{
  "model": "multi-label image tagger",
  "padding_mode": "replicate",
  "residual_init": "none"
}
Rows from block 2 of a small multi-label image tagger, named by matrix and row number. Rows with one number belong to one channel. Each number is 500 + 50 x the weight over its row's rms, rounded and kept within 0 to 999. All counts start at 0. Numbers have three digits each. After the name is the row's rms in percent of the matrix's.
Before each channel's rows are labels from the 100 images, of 14848, where the channel reaches its highest value: "strongest on" is what is common among them; "lies over" is the class under the peak. Only what is clearly more common there than usual is listed. The data: pictures of board games with random positions, seen at a slant.
# convs0: expand 3x3 conv (model.blocks.2.convs.0.weight, 128x32x3x3, each kernel summed), inputs 0-31
# convs1: project pointwise conv (model.blocks.2.convs.1.weight, 32x128x1x1, transposed), outputs 0-31

strongest on: stones on a line grid
lies over: board
convs0.89 084:452535551586483475486476531573438574533549439469392488571453488470483535500519492611565463475517
convs1.89 066:522480542480451606556476568507496505563376592447549516503519537524548500505485446473506575535581

strongest on: stones on a line grid; nearly empty
lies over: board
convs0.114 063:446528462462416450507430509524481492562677451515465507465462568478489541493482558447501515536538
convs1.114 091:508446471501444500418457499473462464437430543560450519481448463438561480429484512494428417394551

strongest on: nearly empty; digit grid
lies over: board
convs0.103 100:545544482519517491553478482448515480565570500614486572524521501371456568415535541509507459563519
convs1.103 088:405490543500437485439468457415555575510525638537433506549547503464513458520451516522503449474545

strongest on: discs on a green board; nearly empty
lies over: board
convs0.104 073:486581511489528473513536433560459473499461469521549517584551387399504530440484430589549473514506
convs1.104 070:562483505478514505479476549532491525556398465501443539459492521457491438484513389489383617543483

strongest on: digit grid
lies over: board
convs0.101 070:489550443470482447526543467489526487449493554495584486554466459396555455482537495489363490420439
convs1.101 100:491484614469552496509430458457482461446551394468395471474506440513487455502430540504435498573489

strongest on: stones on a line grid
lies over: board
convs0.96 067:507449492472572468499508516474578423433620415595516536489503519491483484532468407582487463478498
convs1.96 065:423526479442473468462520403541470486596417446441461463473519473523573440455510549561508500580550

strongest on: stones on a line grid
lies over: board
convs0.69 075:528489465465543441508432439410550422518509488460508536539448451444425438575554485581444442535480
convs1.69 118:523427472473485511463543506484396474472510477483498542384439491351523428449523463450463490483508

strongest on: stones on a line grid
lies over: board
convs0.64 099:463520466547506468495578599465429552460553504547471498487491523451560519346458546543512474438515
convs1.64 099:465416518437632510534472498484497508455450493559515501454508512487390435532504441433420455555492

strongest on: digit grid
lies over: board
convs0.83 093:558565486421403492493557515441480460506512549559475584464541455420488448559489484457420425473467
convs1.83 149:548572485499499461512502496499505396583523421459555538535476544500529559419589613536526473520537

strongest on: draughts; nearly full
lies over: board
convs0.33 076:585538470538523528465514485449475501435551453400532515624507576497512496538606513553561496457496
convs1.33 108:525484436497494487511604542571487510540528592508489459477465431455542546515530580459493544609407

strongest on: draughts
lies over: board
convs0.37 121:526473513511489470558436505578451550539505461440435549460520540527424438492344472467531511551460
convs1.37 092:545515475480413461488446434514454446478601538506454524568487586433518505422463487415496496420541

strongest on: digit grid; noughts and crosses
lies over: board
convs0.125 082:538513471430502544499585395430430447488447562519536543548498436501488499589458444445499420527490
convs1.125 065:526520535474526497515485508505575563491468585603513507491642522442545532471444470566515451587521

strongest on: draughts
lies over: board
convs0.116 085:499397494426495470548462523484493518532558442507476561494538565579422600403512554493563530490512
convs1.116 066:468495532425584561559502522542509514544559540465561397505495499506501467532486412523400460604502

strongest on: stones on a line grid
lies over: board
convs0.91 104:450465484424582572496480493384496485384510534520508466459553494496484426462519486530498399505566
convs1.91 107:534552499487514417543521432519553563517499417503569543524433455431495611500445576516453484428482

strongest on: discs on a green board
lies over: board
convs0.41 075:399522454541550484494488470454408559484505494521583496491512484435494476457373446525407436519488
convs1.41 080:521518645508487501515510532537538456485464471432424514410503452499542408498494450531468559443417

strongest on: stones on a line grid; nearly full
lies over: board
convs0.23 062:426472444500524491552503462568457423460454548418549393542483445493600508498517423481436494528494
convs1.23 097:410494541580505520536459511429560590514571447476491524469480496455453575504406512519608498467473

strongest on: discs on a green board; discs in an upright rack
lies over: board
convs0.79 127:464547513510488516393553473544535455609519553515610544466548446531488443542508544551493545575462
convs1.79 139:505491601520512470571481405434393446397540452504527487545558490478486503487524575475518489422499

strongest on: discs on a green board
lies over: board
convs0.81 103:558524488496568517431533516427395437546482621570513514527602428499511488513484495514442480480474
convs1.81 098:477567535499587514506488482584555537451540423493533518453478484581501499371562510508489473594446

strongest on: discs on a green board
lies over: board
convs0.98 098:553536465512513462480497515417501423406475438437497553456654498526466478437534523501498477443454
convs1.98 131:456567477576400459486533457508466529511408554407493520481525521487443444518488543387441491444483

strongest on: discs on a green board; stones on a line grid
lies over: board
convs0.73 073:458553483459526550486437541442476534584571504516436457589528519434517490476458456588394518533550
convs1.73 090:498454581520537577447483445601577593536517510510473575465492545424498466511405511519445490510542

strongest on: stones on a line grid; digit grid
lies over: board
convs0.16 111:582585486486546574432552396562556518534506441414532482555479511490491440516440534544476512512436
convs1.16 085:543503474529480426538470498482629441500406532501454560482378546467454493556526532534435468496527

strongest on: digit grid; draughts
lies over: board
convs0.12 105:553483471454437524547484543472532515542457580459490509514585551499635559522519576537593469537524
convs1.12 100:481442501489486460491480360595454441491528446534544543574592515452527441486440478487448550515490

strongest on: draughts
lies over: board
convs0.13 125:533480528504524508468505559458493420590517525478622561489595383518538496517534463548545472560513
convs1.13 120:474507537547539524599560444548478497526549449475524583607587530551523467477493588502577526525521

strongest on: discs on a green board
lies over: board
convs0.11 088:520441471537489452572568457529527458479490645539530607538576484467459540516533468511438516480543
convs1.11 087:501556528526516574475448547520559575477538410488480423529431537523448512395485430454554445524555

strongest on: digit grid
lies over: board
convs0.90 066:485528477538467547496460519491470450559486475416581503515557433439410520508556392403539486463449
convs1.90 064:497449465477539464560497438556545494539470531495430517431519464553624590455428593478502511536533

strongest on: stones on a line grid
lies over: board
convs0.126 099:405553440511459522464524436493401532546467544530469497440514521467551514513502406379524535570503
convs1.126 100:525515599555477488469506453483485459441543429463567510508572414407367515477492488520489530456477

strongest on: discs on a green board
lies over: board
convs0.108 091:555507456474507459453498335493522527501461455463450470514557450441434481513514453423426469562522
convs1.108 124:463454509548464457462519468557446508539572551473578543553420593399521469443495463555549506466557

strongest on: discs on a green board
lies over: board
convs0.56 075:514623574586498496456484467439558457504537466501446474502511447548443469565466480540386510509441
convs1.56 068:379478465528545457543558460543515510452468599547586498518479524464520475461584506493571418460461

strongest on: digit grid
lies over: board
convs0.55 087:601459469535450595547493452485545513482501513455532468618500567559429465462484450474527495484405
convs1.55 088:498528515436566562515440545466577451517557629424512513395532484523443463510472499555532548509524